config = dict(
    dataset='short pieces for a synthesised band: melody, chords, bass and drums',
    noise_aug=0.002,
    shared_expert=True,
    width=256,
    optimizer='adamw',
    steps=7300,
    weight_decay=0.1,
)
Rows from expert 14 of block 2, named by matrix and row number. Rows with one number belong to one neuron. Each number is 50 + 12 x the weight over its row's rms, rounded and kept within 0 to 99. All counts start at 0. After the name is the row's rms in percent of the matrix's.
# up: expert up (model.blocks.2.mlp.up, 16x512x256), inputs 0-127
# down: expert down (model.blocks.2.mlp.down, 16x256x512, transposed), outputs 0-127
up.293 098:58 70 30 81 42 37 60 65 65 57 53 45 59 61 71 57 59 60 54 45 41 44 56 53 38 51 46 64 51 18 47 60 69 46 48 46 58 61 63 53 63 32 64 37 54 45 55 40 43 45 71 43 49 71 63 34 53 46 38 56 26 40 44 33 30 45 61 72 52 47 61 43 64 51 34 53 50 56 63 66 41 36 36 50 35 43 44 48 42 46 56 34 56 35 59 51 59 75 66 51 59 47 52 48 38 62 68 59 39 34 38 46 18 50 46 42 53 38 48 48 67 48 43 64 17 45 54 52
down.293 105:43 31 47 56 50 54 62 46 53 72 35 57 43 65 46 20 42 74 37 51 32 50 47 41 42 55 45 54 48 45 40 63 60 46 43 42 54 54 26 56 36 50 55 58 33 52 30 50 48 31 43 58 42 47 31 34 51 64 38 36 42 48 51 51 75 37 40 45 56 47 54 54 76 46 44 35 29 48 57 45 37 57 37 63 49 47 48 58 16 45 63 64 55 46 51 26 32 59 41 38 48 48 66 45 55 60 35 46 45 52 66 48 50 51 51 41 49 37 63 44 37 44 48 59 47 69 63 46
up.294 096:39 52 56 67 64 59 61 52 65 73 51 52 39 43 74 52 45 53 48 32 51 10 54 31 66 52 56 52 54 45 34 46 63 46 68 44 39 48 54 33 61 38 60 33 45 52 57 56 42 47 54 54 60 68 54 45 42 57 55 40 16 57 41 47 58 49 39 80 60 39 57 20 29 54 51 41 17 47 59 62 43 71 55 48 55 44 32 41 58 33 54 58 58 22 38 51 51 58 54 67 39 55 45 49 26 60 42 44 50 43 35 65 55 53 50 60 45 48 37 48 56 52 62 47 42 55 58 61
down.294 098:42 52 55 58 34 34 54 70 65 78 49 57 60 50 41 53 38 52 64 55 51 38 65 43 30 54 62 42 54 62 52 39 66 53 56 51 65 59 43 59 44 26 47 45 41 41 46 41 40 26 52 50 38 67 41 43 41 45 40 59 33 65 54 61 42 42 45 54 37 42 59 44 60 59 64 38 24 49 49 57 39 64 10 56 41 36 64 45 31 45 67 41 16 51 37 62 36 72 56 52 34 65 54 36 41 69 32 59 55 41 55 36 40 63 53 46 43 55 57 33 46 54 47 42 30 15 70 76
up.295 102:28 65 61 65 44 51 36 84 33 60 28 47 78 39 48 47 48 50 45 40 41 59 69 54 73 45 64 58 38 61 26 54 61 21 69 40 64 37 31 47 68 22 33 50 55 63 46 53 64 61 75 78 41 53 33 52 52 67 50 74 50 48 41 42 61 54 53 56 56 64 66 50 54 44 58 47 41 54 68 62 53 47 38 63 40 48 61 61 43 49 53 48 37 46 54 36 52 57 75 62 28 45 39 17 41 46 34 46 53 58 48 56 42 59 40 36 74 46 59 67 51 40 66 47 67 65 55 54
down.295 101:55 61 59 84 42 60 58 54 37 50 59 73 54 75 57 54 57 45 43 76 41 48 52 69 62 44 56 57 69 70 45 51 60 68 37 50 53 51 48 52 40 62 58 55 29 62 62 74 55 39 50 61 76 72 57 33 38 47 37 67 43 50 46 37 50 49 54 44 43 59 38 64 54 66 68 44 60 34 39 37 45 52 44 34 43 57 46 15 41 57 62 40 36 43 31 27 42 63 49 64 58 47 38 55 64 68 44 67 64 53 49 22 22 60 63 46 61 41 41 72 76 60 43 26 40 46 58 65
up.296 094:51 63 60 46 53 62 60 66 41 42 51 30 70 44 53 52 37 64 45 51 48 61 45 49 47 28 52 36 18 53 55 51 56 52 67 72 52 48 34 31 36 47 58 64 42 64 18 36 49 61 58 56 73 54 47 48 68 48 69 59 28 46 44 60 48 34 57 48 38 44 75 48 60 52 66 39 53 63 55 40 56 53 48 54 52 46 60 33 33 65 83 46 50 56 59 53 51 57 67 54 42 45 55 59 53 53 46 54 47 53 64 57 59 57 20 21 67 55 74 38 66 59 50 74 72 61 37 41
down.296 097:52 64 31 90 61 74 33 48 61 72 38 38 48 46 51 71 46 35 39 36 46 69 30 58 75 51 49 39 44 61 56 53 33 43 66 40 50 29 28 48 57 35 27 36 57 54 52 63 35 33 38 79 54 70 55 56 62 70 45 47 50 32 54 44 77 36 62 52 58 59 61 74 63 67 30 62 50 50 70 59 40 44 58 46 51 47 59 50 30 58 46 57 60 40 55 33 53 40 60 35 57 57 48 58 35 62 54 67 55 64 36 41 49 68 42 45 50 49 44 61 33 53 37 31 61 55 57 48
up.297 101:55 72 48 48 59 51 76 44 35 38 43 46 51 72 62 49 44 69 53 49 48 64 49 39 43 57 61 59 64 57 51 44 68 46 77 66 44 43 60 59 48 42 51 65 33 43 55 28 46 56 42 45 69 40 49 37 55 20 48 55 33 39 54 65 60 50 51 43 42 44 38 64 55 41 56 75 55 51 52 50 53 25 58 61 38 47 72 38 48 74 45 71 60 51 45 54 39 61 37 26 44 55 39 50 43 39 46 57 69 35 38 40 33 47 47 61 40 38 42 39 59 69 46 48 69 65 41 63
down.297 104:44 54 43 51 50 45 41 43 34 58 33 53 71 53 56 48 37 30 40 51 50 63 38 34 68 33 48 48 45 56 51 34 47 42 60 37 50 52 47 58 60 81 32 57 45 51 52 47 46 43 63 58 50 47 27 69 57 55 46 62 39 63 68 39 75 62 39 60 41 65 70 32 33 43 53 50 53 56 55 42 23 64 35 52 46 46 30 39 46 57 37 47 52 16 75 40 50 35 37 64 42 34 43 48 47 37 32 58 44 63 45 63 75 74 75 45 37 51 28 71 44 41 47 22 52 70 55 53
up.298 101:43 58 60 72 66 35 48 38 68 64 70 31 63 42 52 24 70 47 61 61 46 60 44 52 36 35 49 68 18 36 29 42 50 48 53 72 53 37 40 38 40 47 57 65 29 49 33 42 44 51 46 34 50 43 49 31 57 57 48 70 41 46 47 40 65 57 61 48 64 79 61 42 44 68 50 79 48 50 50 59 55 38 46 50 52 56 72 46 24 37 47 52 40 55 56 51 44 53 43 54 38 66 64 35 81 59 62 55 38 65 56 30 39 44 56 47 65 48 53 18 47 35 54 45 42 38 53 42
down.298 104:51 56 60 28 58 57 48 49 16 35 38 67 43 41 47 38 60 47 72 54 70 57 47 46 31 51 62 67 55 67 61 59 56 42 65 37 36 55 56 61 53 59 50 77 56 51 56 57 60 62 66 48 55 75 40 40 42 32 54 59 60 65 31 67 44 76 55 55 46 49 48 56 53 38 69 50 56 32 40 48 52 28 39 48 54 48 57 63 56 38 52 45 55 56 56 61 54 49 67 57 54 53 70 30 53 47 37 43 71 62 44 40 43 63 24 57 50 41 52 24 52 42 29 56 69 47 34 59
up.299 084:53 40 66 35 57 49 44 45 43 30 64 52 67 75 56 47 72 50 44 63 20 52 67 43 66 30 65 63 61 54 26 36 62 46 28 47 60 44 35 55 37 55 53 72 48 47 31 37 45 42 49 52 61 59 69 36 55 38 69 36 43 49 51 38 57 48 68 30 44 56 56 61 70 40 65 58 47 76 61 64 37 63 51 42 48 31 33 43 32 59 62 45 67 58 73 53 53 48 57 49 45 56 60 57 54 54 43 31 62 39 25 31 71 33 42 48 48 41 41 63 60 75 41 49 60 77 45 59
down.299 083:39 48 54 62 41 66 44 47 61 65 34 16 46 39 58 55 32 53 50 32 56 49 44 56 72 50 29 32 62 67 60 62 48 50 54 38 48 43 43 59 54 26 33 39 45 51 43 36 42 48 43 57 34 45 49 68 55 62 57 51 38 60 55 45 72 43 47 57 47 56 50 52 78 25 48 47 59 36 58 54 54 39 55 38 33 39 45 39 60 50 46 55 55 52 60 48 47 27 57 59 71 48 53 66 28 51 46 80 61 30 61 68 51 52 49 40 21 65 46 44 26 56 51 49 53 45 52 39
up.300 100:59 55 55 72 46 59 45 49 45 56 34 55 53 54 33 56 66 67 33 65 44 39 47 45 34 31 57 62 41 58 45 46 44 55 36 65 50 39 40 60 63 65 45 61 43 43 48 39 34 49 48 52 71 46 64 67 50 58 61 43 39 54 58 41 81 01 37 55 65 45 92 60 39 55 50 43 25 47 52 44 53 39 47 42 41 47 54 43 37 63 56 50 44 43 77 50 36 47 32 64 49 58 41 56 56 45 50 65 33 51 44 43 68 56 57 50 68 29 44 52 53 48 42 52 52 39 47 53
down.300 097:43 32 28 60 44 59 43 12 59 57 68 53 40 51 48 62 26 52 48 55 44 41 30 35 44 50 39 67 42 62 45 48 40 41 35 42 54 47 39 40 63 47 39 29 72 48 55 40 28 36 38 36 34 58 25 65 57 64 42 47 38 54 57 56 51 42 38 63 65 64 41 64 78 47 46 59 64 66 50 51 36 70 38 57 60 41 52 48 51 68 45 42 54 34 49 58 38 53 48 51 37 48 38 54 42 66 46 66 42 42 43 66 63 76 58 36 24 56 30 66 36 32 54 34 56 55 45 39
up.301 116:50 52 62 51 54 47 46 56 39 63 59 75 58 38 54 65 33 19 33 45 28 54 46 34 58 26 56 53 66 55 34 44 63 58 52 63 63 59 45 54 49 78 54 56 44 57 56 65 56 69 44 54 54 71 44 56 48 52 52 54 33 40 62 50 43 37 34 47 45 51 48 56 34 51 57 18 43 51 52 49 64 65 62 51 56 54 40 19 60 39 57 47 56 35 52 34 59 52 71 61 29 65 40 42 27 48 25 65 39 43 35 36 63 60 39 60 38 44 37 68 66 54 46 32 25 52 39 66
down.301 115:68 49 42 63 45 46 69 51 39 78 38 38 54 61 47 72 62 37 23 50 40 53 71 48 64 38 65 46 53 54 50 51 51 41 36 51 71 50 60 58 72 72 51 57 49 58 63 33 50 46 71 50 32 62 58 49 32 54 53 44 33 47 60 37 66 35 47 48 41 29 38 65 55 54 46 52 49 50 58 51 50 56 54 47 54 52 50 55 28 67 77 73 49 59 39 31 56 33 43 43 37 87 55 33 40 45 36 60 37 34 63 36 41 31 52 47 73 52 52 59 44 78 48 70 29 54 52 46
up.302 107:42 75 44 62 54 43 53 49 59 54 55 61 54 48 41 62 43 56 52 35 42 26 49 43 53 58 45 68 41 49 65 30 52 67 45 52 75 49 31 39 55 27 28 35 43 54 42 27 64 48 70 48 66 45 60 40 40 64 41 56 57 43 53 14 54 58 23 39 42 50 67 32 39 51 47 53 53 41 43 38 55 42 63 42 56 40 61 40 52 30 60 36 72 58 38 46 64 51 65 60 44 86 54 55 37 53 58 64 70 49 46 63 48 28 39 29 26 42 62 45 36 49 56 68 58 48 38 30
down.302 108:47 50 29 48 53 49 84 71 55 58 35 70 30 65 74 50 50 52 61 61 50 47 42 64 57 61 43 50 49 47 38 50 60 50 60 54 40 37 37 52 45 40 62 61 37 59 41 49 39 47 47 34 44 50 41 54 47 48 32 49 60 48 30 38 63 57 35 45 35 28 60 61 72 45 66 71 83 46 50 53 51 49 53 61 59 71 66 53 23 56 48 68 57 39 27 61 39 72 38 50 55 20 60 58 41 46 42 56 75 58 52 55 56 54 56 63 41 27 58 42 37 62 41 44 58 53 64 57
up.303 094:22 82 37 54 56 37 55 46 72 65 45 35 47 37 50 58 70 40 56 43 64 32 68 34 64 57 41 33 57 57 43 50 56 58 42 64 46 41 45 50 64 47 49 43 71 57 43 48 43 40 48 60 33 58 53 67 58 47 43 51 49 38 54 69 71 44 41 67 64 45 50 67 61 41 71 44 67 47 55 55 26 34 44 57 60 47 54 61 46 39 65 60 53 47 56 73 47 51 28 50 43 55 54 41 50 65 53 37 54 53 36 56 40 22 54 33 47 19 63 40 47 21 56 43 53 50 46 48
down.303 093:62 62 45 52 23 34 62 58 63 42 36 50 34 48 51 52 59 49 52 62 39 61 55 72 38 62 61 60 50 51 52 41 51 48 49 48 42 48 51 53 49 49 49 64 46 87 70 54 53 54 62 45 75 75 61 63 44 41 20 43 56 66 37 59 33 44 52 47 19 23 49 58 30 48 60 43 35 52 49 47 31 73 44 55 56 63 50 44 60 47 51 29 41 51 36 45 52 76 54 60 49 66 60 20 46 34 21 28 52 46 55 52 43 53 26 43 45 64 44 38 65 65 36 30 46 35 51 65
up.304 098:50 41 31 61 54 38 73 39 56 43 51 38 58 41 64 25 46 55 64 45 45 71 48 47 63 45 49 59 29 21 47 47 54 56 49 85 48 65 67 49 44 62 42 54 44 77 40 38 50 59 62 35 70 63 55 44 58 24 28 63 48 37 54 44 54 64 51 58 72 68 63 75 47 58 56 57 79 59 61 55 34 45 36 50 40 46 55 63 51 41 54 35 38 43 51 73 36 68 33 49 78 38 70 58 42 50 74 54 58 47 46 57 34 62 57 47 57 48 37 40 45 50 37 30 63 47 33 52
down.304 090:52 48 46 53 52 61 57 44 77 39 47 48 52 34 49 41 38 55 56 44 42 62 68 44 29 36 56 49 54 64 50 70 47 50 54 39 50 57 61 30 45 47 44 46 45 56 44 47 60 71 43 89 45 43 58 34 66 26 53 53 66 46 73 50 67 65 71 37 68 66 41 30 37 22 61 65 43 53 55 53 49 32 63 64 55 44 09 42 59 36 50 72 51 43 65 57 46 39 41 67 28 64 56 36 36 61 48 43 58 47 65 45 69 45 39 48 38 54 37 59 62 57 62 46 64 50 35 44
up.305 094:61 33 53 63 77 39 44 32 63 54 60 26 61 52 39 60 57 57 52 68 53 37 31 45 68 36 48 40 28 53 29 58 35 55 34 33 51 67 45 50 58 42 70 63 56 64 62 61 26 63 38 55 30 34 58 35 48 58 51 29 65 43 41 40 55 64 46 43 65 50 62 48 38 50 25 43 44 49 47 04 69 51 53 54 49 32 41 51 54 25 47 54 62 63 53 36 56 31 37 38 63 61 46 60 46 41 33 49 54 42 45 52 62 39 49 64 37 39 33 54 44 49 54 45 56 51 56 56
down.305 096:56 50 61 55 49 44 29 79 59 68 45 48 56 40 35 34 44 35 50 35 54 59 58 77 54 40 48 41 53 32 63 67 60 38 66 53 51 36 69 50 38 46 38 60 64 52 44 56 50 78 57 48 56 49 55 57 49 45 61 49 57 31 31 66 65 59 70 39 43 53 59 56 49 51 50 50 63 31 52 56 66 52 73 42 35 56 50 46 54 42 35 55 48 30 36 65 64 52 46 58 54 34 46 39 47 26 60 68 56 30 53 59 38 42 57 38 58 37 43 53 58 50 68 48 62 28 64 52